From a checkpoint of a small image captioner.
Model: 64-pixel images, decoder layers 12.
Training: muon at rate 0.018, 6600 steps.
Data: 145000 training examples, 8.7 epochs.
Rows from block 12 of the image encoder of a small image captioner, named by matrix and row number. Rows with one number belong to one channel. Each number is 128 + 24 x the weight over its row's rms, rounded and kept within 0 to 255. All counts start at 0. Numbers have three digits each. After the name is the row's rms in percent of the matrix's.
After each channel's rows are labels from the 100 images, of 14976, where the channel reaches its highest value: "strongest on" is what is common among them; "lies over" is the class under the peak. Only what is clearly more common there than usual is listed. The data: drawn branching plants.
# convs1: grouped (16 groups) 3x3 conv, stride 2 (encoder.blocks.12.convs.1.weight, 320x20x3x3, each kernel summed), inputs within the group 0-19
# convs2: expand pointwise conv (encoder.blocks.12.convs.2.weight, 640x320x1x1, transposed), outputs 0-127

convs1.244 076:117122041137141133120124130133125131130142127138161166151126
convs2.244 100:121135116104130100115120166151127138129140151154119111132154094127120150116127156118174149188108149173143146150172142127122128139141103149126112093130122135137082123118123122124135115101123106129142163104147144192125138152131138161105125131113132112122123154126122154154116121145100116126091146182135149149109125070152117136129092110091127135116096116139099087163136161114148103128132
strongest on: green leaves
lies over: foliage

convs1.247 040:140158124068069143129119144138116100138114124125142139144098
convs2.247 093:132159159114131133164107079106125122102118083133121127194112126140133115143133121121160136107145089115172153116090116111133123127132107106154122103090116122130124104136100106105082131162126109138135073117127128141140128117129124150134145119136100144164134146101130114111138091132094144122164175115139142116140107111101168126173101109145122153118126146131107100133127104148115099162090
strongest on: green leaves
lies over: foliage

convs1.73 101:126115133103107127105067170125145130110145088123126151134095
convs2.73 102:124166203123123108151162107116146133129130114120125119121105085153129160162135097158170134102094082152135159153131160133122127151142166099133113083119121128099142142166112132164146113125129107134124119114139134105121143115110076142118138077143116110113132094146113150119147122161121141123166146122126132121070109158113139115119055127163120130135122125118095136162137112144106094116158
strongest on: drooping; leaning left; white flowers
lies over: wood

convs1.193 044:096089131137061146105106105137110115109096118129132136128109
convs2.193 087:145121201121140121138160102118094126113131124146093133165140137139130118142125131120128089124152187068141123159071126107133125133123101148142131102101121146105122156136134152151166146107129153132113102095146125087136183115128149160127109127134145116154138116126168124175185111151123136160070171112130150176126172117123116134088170185121140112121102118123138095134145095125130156153155
strongest on: wide; pink blossoms
lies over: ground

convs1.21 101:121183135138175091130124121107131126133131130167125174148140
convs2.21 116:136115149124121125088087194115121124145140085098082132139123121119104099111128122139120103084134100087182128136162138097118131177109158168124136160085126103142095164135132104073157158163132121154136092140116161103153112113133177146138108135125102132154118135125117123078128112132130148104173089111109160137089126149196140135170141146133128107134100057118140121091138096115109132114124
strongest on: two-way forks; narrow
lies over: ground

convs1.88 114:108123112117107126102130173150099137125134096171157176134138
convs2.88 100:150075101080130145072186159174143135143133135121136122130133100143101118143131140124176119107121165109116119129160107125130133117153106090140128140125124117133153120116121104145127142151123143123131122120132178094087099137134100132102125143127151136075124094170135117070100106084127109110104109149139127151121107119180115126113100084093128147135133124126136151144153157153161062110138
strongest on: bare; leaning right
lies over: wood

convs1.44 135:076159144132112166101122136163088120115124127122152160119143
convs2.44 112:118141097129135136136124104150124125119125112091133153122157120156186125132128137113151144054094114112142156112131179094125119082108139162132126112081133121143132124140141140106119048140116125102125149131131164141143111116140140174140127118124154140159138103085121109140142118125119143130118075115131124137148102155157147140104135116153119162121131152135089152122110165126122142153153
strongest on: three-way forks; leaning left
lies over: ground

convs1.314 077:143167105110108124102112126122109153157104089100084148135149
convs2.314 098:103135127125136120125147131150109128141141105111088130137122127125144122096131123126124130164117170122163136108118143120142124199123149179115115134170129137155147112081114113138113147117110144078145128106122129080096120119130110138145111117130124117117117110148119155146164127160140165109174137137127134133150182063099122111121136096173129122127110123116158122171099146128148113119123
strongest on: leaning left
lies over: ground

convs1.8 089:072092123133098119119118117180146093102122104116129136133134
convs2.8 106:141143117101118121093132125138115135166122102144106167191127151125130099170115147125131148177142143118132140102152104070126138149148085178136115146100122118148061121131125100121137133121137126163106147134123121161145125136128127110123133100138131135125125105104136127147129136124078079128082150155103120100102164120125123138171135177092130109116128135120157110155153136131121120160189
strongest on: pink blossoms; leaning left
lies over: foliage

convs1.133 174:123106114142101188137109118117137122194128121156116118121119
convs2.133 121:147204109130124145168119124135136123152130126095099117136130122113106119123129092159121138099169158098111108120109175177124131221105087135140139125157123138168144144111117140116118129092130123135073132159126120118120126046124129133089134118130123136113128127094140131111087148159100136081132131100138122147155158110179114134162140182127131124133130118116124187128106137130140145112179
strongest on: drooping; two-way forks
lies over: ground

convs1.234 062:143132092132150127093163145131135150107064107130128115095122
convs2.234 098:101088114114122125115101130134116120172131175169086119152133162161152149121126150141120112132091158124142143140196168145151137141149146139117112130127131136141112149128120135143134076160114105142126119130128148148132097128102112142066134156140132103122140056134128107136104112178104105119057114140139120063098147149106155142141125124148122134138097140130067137121156105131179122103156
strongest on: leaning right; red berries
lies over: wood

convs1.214 042:131081106141138172114131176104088129110130117119113110104111
convs2.214 098:110105165119136132101116192120122141104129153122143131168143146143124064113130119115151087142149155091122115115137142139154127180099181147175131128123130115157192139127134180156106168102128175162117103102114116149119088140129135185148108137142149141116122130130120145136113136122146118141097136114125147110145096080163119121133129077113127109128122108120099186121143088134096106126126
strongest on: autumn leaves; narrow; white flowers
lies over: foliage

convs1.245 132:148119098132110136167131152124126181111135130157186129126115
convs2.245 115:147102127103118117137117111118126124131114114149137126104132113127108153114124153137164137113156106149165156144125124069119122133087098089102121102111136113107123143157129142109135072160130120153088120162132146132132143152126193121150120155141105146192127168087114118132171096122125123122123132146132149135119135132104135123106213160026136153127114105140149129134121130127117102128137
strongest on: green leaves; wide; drooping
lies over: foliage

convs1.248 097:173125103100131164178119122125120178115110141127126158132126
convs2.248 101:140099092127108135095052143119110129148125087097127114096123180109126122159122122116113154102158077116128145137088172122103133164145088086137142117101130162135115120104141112124116158157131100108103136145128147113132189114132107102133107133124114140120127139119122084125077145152115124131173155150121146117126106102167116153173149188147123172132107118132087110125134100126136142128141
strongest on: green leaves
lies over: foliage

convs1.91 082:123107148111135118120119188139116095125157111076093129134125
convs2.91 104:158163132141122135159127159108104129121128175130135124080137148127098140114141166127112127131126139147087154148138135176134125119133174134132140135104126125113135121111142126133117113033136102148115087110144122089145126126121144061150162129113131157147116135109137144140131128096126121117176087106136077161138109099137123122124147156106136143134120119125159129157122124138150125149167
strongest on: bare; leaning right
lies over: wood

convs1.205 077:124141122111146111118134111137112194122113082145176117112127
convs2.205 099:104066103120112121104053139088092116125138120149152126116110120150103123146135100116159135173123161098148184114126169094142134083117101131126143117106139124132114129130144095086131142103133183108125157112111130174097136145129166169094136123130135110155144108131103112134171163119111151117129122127117092094117130193104108111134104149071125155113159158125116171116126089135083139162112
strongest on: autumn leaves
lies over: foliage

convs1.85 116:143096114129099124126124105130194080106142117149124122143104
convs2.85 102:163110101118112140154097159144113127101135119140144143127123090138147127157134094103156131112086158159136127136153168114121135121148124129133155088147127125072153134090127124063129132156118119092147147145126129144133078170124119061150127111114122144129142185114121116117150133136136142166126137112142121157163123139134115136112121079144126134149133101147086093140093142123103139134125
strongest on: autumn leaves; leaning right
lies over: foliage

convs1.76 091:058112117117128136145139124123137140180091114114138140139104
convs2.76 110:098132084117116115106144112130120124103123127149113163090130147139137137175131131126207091129147139124150112119085147100107130155125164114141127118167124127101145113124128145109121107187137151136156100125135134142122105140123145097074113142110074156104137135148110129090164117130111140122143117083130113122150099110179121137157143158130128126143129164129163136074087129120147121145109
strongest on: two-way forks; leaning left; drooping
lies over: ground

convs1.123 079:116109092149145191139142142127156122112143179115109132138129
convs2.123 103:116077161148148149104100121160123134155127134128160127096162129122127150143129162143083136145129094140139146156104127113121124177066162121110145138107127126144140123155125126125131147173116107177134136155135095094174091176120174140079110125125131099155143167105148132126157106089099109129138147094129138128126143118148130111112168117107126120121130149124172152081133088123148159143110
strongest on: drooping; two-way forks
lies over: ground

convs1.29 131:109103158108139108123111095125103148067134123175118137137128
convs2.29 117:147160124179113130115085171126116122090135132125141125109112150140129140108127135152180160074127081109117101109118124135122121119134085150110112086110128125119138105128136135184109161089139150154172124142121143128131105116121152162097131144130133125081123194154131094123095124132124160112156115121115123116095172115160143113175152160087124116134115104140139124150100102122099138076071
strongest on: narrow; two-way forks
lies over: ground

convs1.207 032:118121156168154110153141145187158104124143148132134150109107
convs2.207 086:112150121157122121191120126145104138142127179145116126132193109114139159111126115158119126131145137136154130102121113093141120098135135079102110158139126137136148127111125132133132133147120091082090154146142122119117134127171102073172116107087099117175125129176139138079134096113174155116119137110144112147133115089098132122130104104135127126127103112131103123113129111114140124139145
strongest on: red berries; leaning right
lies over: foliage

convs1.220 120:138126130085134137096146136101115101099082110129118098087108
convs2.220 103:098198116137114116089186139076149127196140069164134127115123127118106115095124138156102157098159152120125098113133166180113134128137137154136137148201135132113098138160096127165113114135119146103131130146131136115140148171123096110109111108163103142119122145149107122118148150126080127133139116164142154138140145173106140134129144168151123168141133131138102107144136131120142150138170
strongest on: autumn leaves
lies over: foliage

convs1.136 151:121202120119110086142118119101111154121120132096141137130145
convs2.136 110:168124112123122120132138162113122134132137150122111129096124150117139158108136130133108127116124127125107120102183166116097131109150163112079119139112124117123128143117122110089127170155116107083079123116134120082110146151129123151194120127125135133095126169128133131108033171111117105134142099065120134121101174173105116109122094150140125115136155143124118051107111134133103120105140
strongest on: spreading; bare
lies over: ground

convs1.201 100:121130146099101110106127126132131126122147048136093106135131
convs2.201 103:103201086160111119147158118168138123146117133114076096152122156149154125152124109121105106110105070146131106146172081127112124161096111140147122117138127140160142136138131079145150190131119128144188111106126166086143108173118098096144136138143103135140114129149129120114080116102128137087113145121109116133094158092119127124130086111137129095119163123116084087179081155137104092095120
strongest on: leaning right; green leaves; white flowers
lies over: foliage

convs1.184 041:119141135164164130119125136118117108118123099139120111110050
convs2.184 073:099085122149148131110110135114142132059146120174096105072108109129130122152138134116139146095098102115116107141156136105141139159147153123156087127101126136128160111105117123146138143091123121150103152103138116104144154110133122132146129150123101131137118099106118156070128110145143122139151092073120155092139106119093136112057132091158138095118151109145104198142084137135143146163087
strongest on: leaning right
lies over: ground

convs1.204 052:131143094138151113139122160148141097104087175099149132101138
convs2.204 100:107110143109114122145071120144103131088118074146109116140141136168147111119135149117160145150114156106134130131094150111118122120117169139127125132154132126118143163115159145134118138103135143120118148143127092142116150103113133147124133112130143132153113135153139128143133121123106134131125093160132116109129119056103135128089114102137124107123108156126151144119129076112139099145098
strongest on: pink blossoms
lies over: foliage

convs1.164 126:108154168179116126176136119126128107119110119116176137134113
convs2.164 104:145161134122140109091149126131131125142127159160144124148125102118124120158130184156127097193097119127151154149150098070125134125113184120125112144169127136126139124087119123147135074130139108159120097146124108126137131121142110188137102125138158128103124097081130117138125183123095114096132163072108159111171105115131131123087121105093122174137100112117119144090193102119118137146092
strongest on: autumn leaves; night; wide
lies over: foliage

convs1.279 075:101114122116149102141135145070149132162116088130164154121122
convs2.279 098:111064049128147135103139119119136134126128144097120132152122182117113140176121129118097126111177137073122130142118100115121125164133175164117131141152129126100081105187139165102129165136125098112143109126135141151114133118117084143151111134116148145101121097111106169170126121103153107123111147122127101069152142133084149124132088185090123109128158075126095102144149145111145145118129
strongest on: spreading; bare
lies over: ground

convs1.4 060:165098115146108144120142148166106099090143129141094091127146
convs2.4 100:129140135138104117108104139140172128141139106136118121146142130111105122105119124119175143141158152168170082094126070097136119151118126074122112121112132093106127111147105129117101054123116138146144099111108136165134140078122149112097160130135156169107142174150109121167160129143142126104120121148133162138147093142158106114160133103176137113140130113128141045157156169161136112135121
strongest on: pink blossoms
lies over: foliage

convs1.67 125:116106129126116190113145092118116131152121184114154129120116
convs2.67 108:118144138124130127148114092102107129104130113180145114121115093109120094089127121125116109140163124104205143147108141105140127120107141103123149084132125128100158133129129098095126106199133131156178093134132140089076141096130122174069172160141103120148111159108133143164138133140118130105149122120133143147082149128162122121141073146111124132132122163137133164136124168121085161137153
strongest on: two-way forks; drooping
lies over: ground

convs1.130 099:101111123084096149110168134126160102141126107161095115122107
convs2.130 113:095196144135140122137148185136121124175139115101118162132122144110138122143120119122129145096129135159128125145154106183106124175093111134131126161080128130100116156144122155075125083160144119131122167163123114146141113098143148147127132156135145119139135128090127126124137135125140142116143096101129126042092132101105124138134085147131128087122116122118132146129114087123146143109144
strongest on: drooping; two-way forks
lies over: ground

convs1.25 084:108164135124183124147136164097113115132121137163122099093139
convs2.25 117:139113108135152122171052059111132124146127103207125123138122103109123127108130126143165145085112186081078138131131119106148127113177181159116113155093130123132124145131136099094135087138132133135133091121127123140117144126122141126116117114102140120085120115099123121141153138159141105148153148189145120106058109134118125106104140141132125146123121189115115120113121130128118098136165
strongest on: leaning right
lies over: ground

convs1.131 134:125119128146118157120126118112175141181128107187107115124123
convs2.131 103:087148111136110107155109169118143122115134080150097142094138085122201159166128130142129133187098082138111178112115145118116125173121128116061118111111126121151136108089121149102110077138121103099090115116122140152129116068136109122126111121129130137118140186113116119088172143085100113156123108129135131147163091122124123118143119176131130134125142116140112109113126141152085153125146
strongest on: drooping; two-way forks
lies over: ground

convs1.128 098:116093122125154193133139117105186125136129135120104139113126
convs2.128 111:173093170152136115125106101123127116132121134127126134127138113123156141126137143179122166073128131141159110112146133131119125129126150093132145103148131133137117134110131092124131113087139130170173176154137143129118091091124127086124131131156116117115115096116137135155176127098145114134123143128134125120136121159137140126167139178119129133154168146130121131085161088117099134126096
strongest on: two-way forks; drooping
lies over: ground

convs1.26 081:087134102129112163132132185134106093130119103122169134117138
convs2.26 110:130128083106130118108163130098125130134127157137079126157116150117161128161133104105186157131123079115099127109101149146128123082161161102137167035134128109070158113131134121088163141153119112167151153125121147102119090145133155142116106113130171110120116102164159138137120129129119128154157173141135146102099211096153120121115113180163126114119104110132139131150113104107165103118112
strongest on: leaning left
lies over: ground

convs1.127 140:110103110155117064124115127146072142110139128119156120129120
convs2.127 118:119086108139105132130095119125126130115130150164106121138130092146129111149137156147158157151094092147131162104139110117111127125135148103150127089148131118146145154118113119149119098115134122100101147103131131108101124084124117131120131123106144123055124141128127168150124156126106151095112155138113117146114124088097137136119176145137131124136119127148142115168089167120116125086084
strongest on: leaning right
lies over: ground

convs1.116 081:125131089114135192128127102112129137109152135136121083157152
convs2.116 101:162135138100111138109130089125166123134116179143169134136125107143147141112123080125099117138126059144110095138152137097113120137121127128091122126101141141082121114144125135118123143097136147090137099082143145133142167131118155127133121120152111155128127069136137131099126136046142117116091130102148121129147110101077143116143137130128127141112129141118152128165117119107193173152111
strongest on: leaning left
lies over: ground

convs1.211 077:129139127135138120139139148132132094139135209128176131129113
convs2.211 098:102173082131124143093125195121156131104125141090132139120135139120118103105131110143126091107115108116119148140081107141126136099114166117123104196143124132156115137158155113090129115121123090104139123177138111116101115099127139184141098159136181117121118175135138130140108150113176103106142076172111139133119130145110116121094118161135116108131122096110100124163137139115117081146159
strongest on: red berries; narrow
lies over: foliage

convs1.51 116:109181145112124130110142140126136130124122095126156140176180
convs2.51 102:172129142136126129112130118142146140149121121109173110135113122120137134145131128122116065104141063111131119152135098105121129149092144082116121132120135129131096153163115126116149099124135133077147138134119132133157140138123152105155134101140134142133117120149127139206174117135167125178072167129125167104164132122099098123106128092084124121137149157119150111170135156111135126169124
strongest on: leaning left
lies over: ground

convs1.28 112:125138117102128157117093165136133114175139132132178116139089
convs2.28 120:105076112130121141147170140119161128153132110140151118139113132116119131134127149118105111094138123149154154134123155083136126200127196158155133121120125131157173167113124133117127095137131139188141119137122149152105109144127110119149133131130133175178135140145128126118152149119119135116085147154114158070077063131179136123101087114151127114130086166124126113139099113133145079113174
strongest on: leaning right
lies over: ground

convs1.120 122:117074123110130163130100111096119145106124132082149130165132
convs2.120 112:157118121155130123132102146165146122142124097153176110118123140136154125126122116123132124139130145105170112107123166180119129146172145081155113058127126126090118121095140128080164138080134133140166124151119106111136131185121139114165141126116141139089124128159154131084105104096126140135135136137135120144148129084153116128171171194119125121124128179120088108110131108120145171189164
strongest on: leaning left; wide
lies over: ground

convs1.24 099:129119159125160095142126122107105124109118131192095160142113
convs2.24 103:138138126135114138120106166141151124117130165144126139110079138132139156128129129127170127117125103113150122131110184147156121109084136101125139135083125123108112134125145154095105107136124157163150131155142161103129117078131109128135116116141117122144115137118127113073121159148123121147111143129109120148085166135123124151128139146146128169121098101131129103141088087137118166146153
strongest on: narrow; two-way forks
lies over: ground

convs1.41 117:117161168098102153108127118147108112114180116121161156124133
convs2.41 115:115194100146144144081167106133131126134129134127147126108109132116119146127131159128048124150126124119101135123179147126121133073171148144110131154130126130126134151106144116143134102100135125150149121107124147152166176236132143128115136111125117138143122101161143110138148152113100133135131119122132127097108069127144125116132150056102127123111149132134095135145136136131108157087118
strongest on: leaning left
lies over: ground

convs1.34 151:130105130118106120106128141167110135196123114114172119107114
convs2.34 106:113149137104127113159155149125155130126131147091144141122127124121187143155128138108138118129124107173126124124106123145122126087125085116109116111079125132178143157150145147120147085132123130095114125171107121104133046100125127110145107115115130124151121156153128134098122127104138129145125096087124134108125176120134140126178164134115130184140175117132096144144147162118111114055117
strongest on: two-way forks; leaning right
lies over: ground

convs1.218 141:148123141081148115130161072121159115130123162114162134141122
convs2.218 101:112107198136144124145129121108140131114128072073107111107131129135159152204134181117144093134111121146152156132204128108138130122113085150129123127129129136114166146154115123209117101137123108197149146123112115199118121156121149149202153103128142122081121123162117139155104122114127117148149118137129105132090149072144137149099142099079132130107117102132111114116148108124148147122120
strongest on: pink blossoms
lies over: wood

convs1.74 123:174128138126141105110119090144126123127131055134129104122107
convs2.74 105:143096120132124113137162111117121137126124134146106110101125197120091111130131124126125114142148094094096103110158127118094128146089132082111144135120127115123072167119142114100125150104136114153116116095132129134095101094135181090068132111132097120154128121080118131135092133133106080136073123100121143097118129136075137118097027142164124088135166125118107133126104128126108177162115
strongest on: spreading
lies over: ground

convs1.33 074:109179120155144143101137145088156171158124123125148111138142
convs2.33 118:139141103141119137099099156090140129123138146150074147084129147110143100067125128112165116125111120133190148121130158069136129118154170095088124101137129118057138132112114129101117099146140145164197106072120131136099145148131084113131147123152136125095123147156106144110134122111113100136140150133128117110147113044105147138174193136087127155122104095116113148111126182138095202136148
strongest on: leaning left
lies over: ground

convs1.212 101:140108149091126121162131085151107107119117063117131124126124
convs2.212 098:062109094151121136067136158106125124202121139102131103105137092139133166097135118139131129130133128123108121141150136178119121085126116160131148131120134133116144086133109098122109147156120119116115118099112133108118106141101103118144126133129124113127133079126113108118147150136144125144135135130124135116087152126096119129169108113124129134135132173104197108088122132113118151074147
strongest on: wide
lies over: ground

convs1.31 084:125098130131126094123139180153134154186117121154154127132111
convs2.31 105:130084145144133139160137102151124121145129131181144102201135126121139115138123116148126148138113139151170124144146109130155133076104157136136168103145131142158117148116141136129105101168122125082094130169141115146129124174132145122097132145128111158119124097124123131126130110111117131122119127179135128101095071109078093144080112123145129144127153121129124139123136180120068088131104
strongest on: leaning right
lies over: ground

convs1.5 170:110093131126077167108122096083155120094135119133133143127136
convs2.5 115:124133110123154132085137138122125131144126086134106137113122094133133139107133106128096132067152134130117124107107141118106123094170083133103127128110127105117115135113139149079129111078125147165113093146136116145157110092130113099118121092136133110152124125112147133098057178143103118143135119084107121122095127134154143127111067128144126105120101122136101124172178136121119128212158
strongest on: spreading; two-way forks; bare
lies over: ground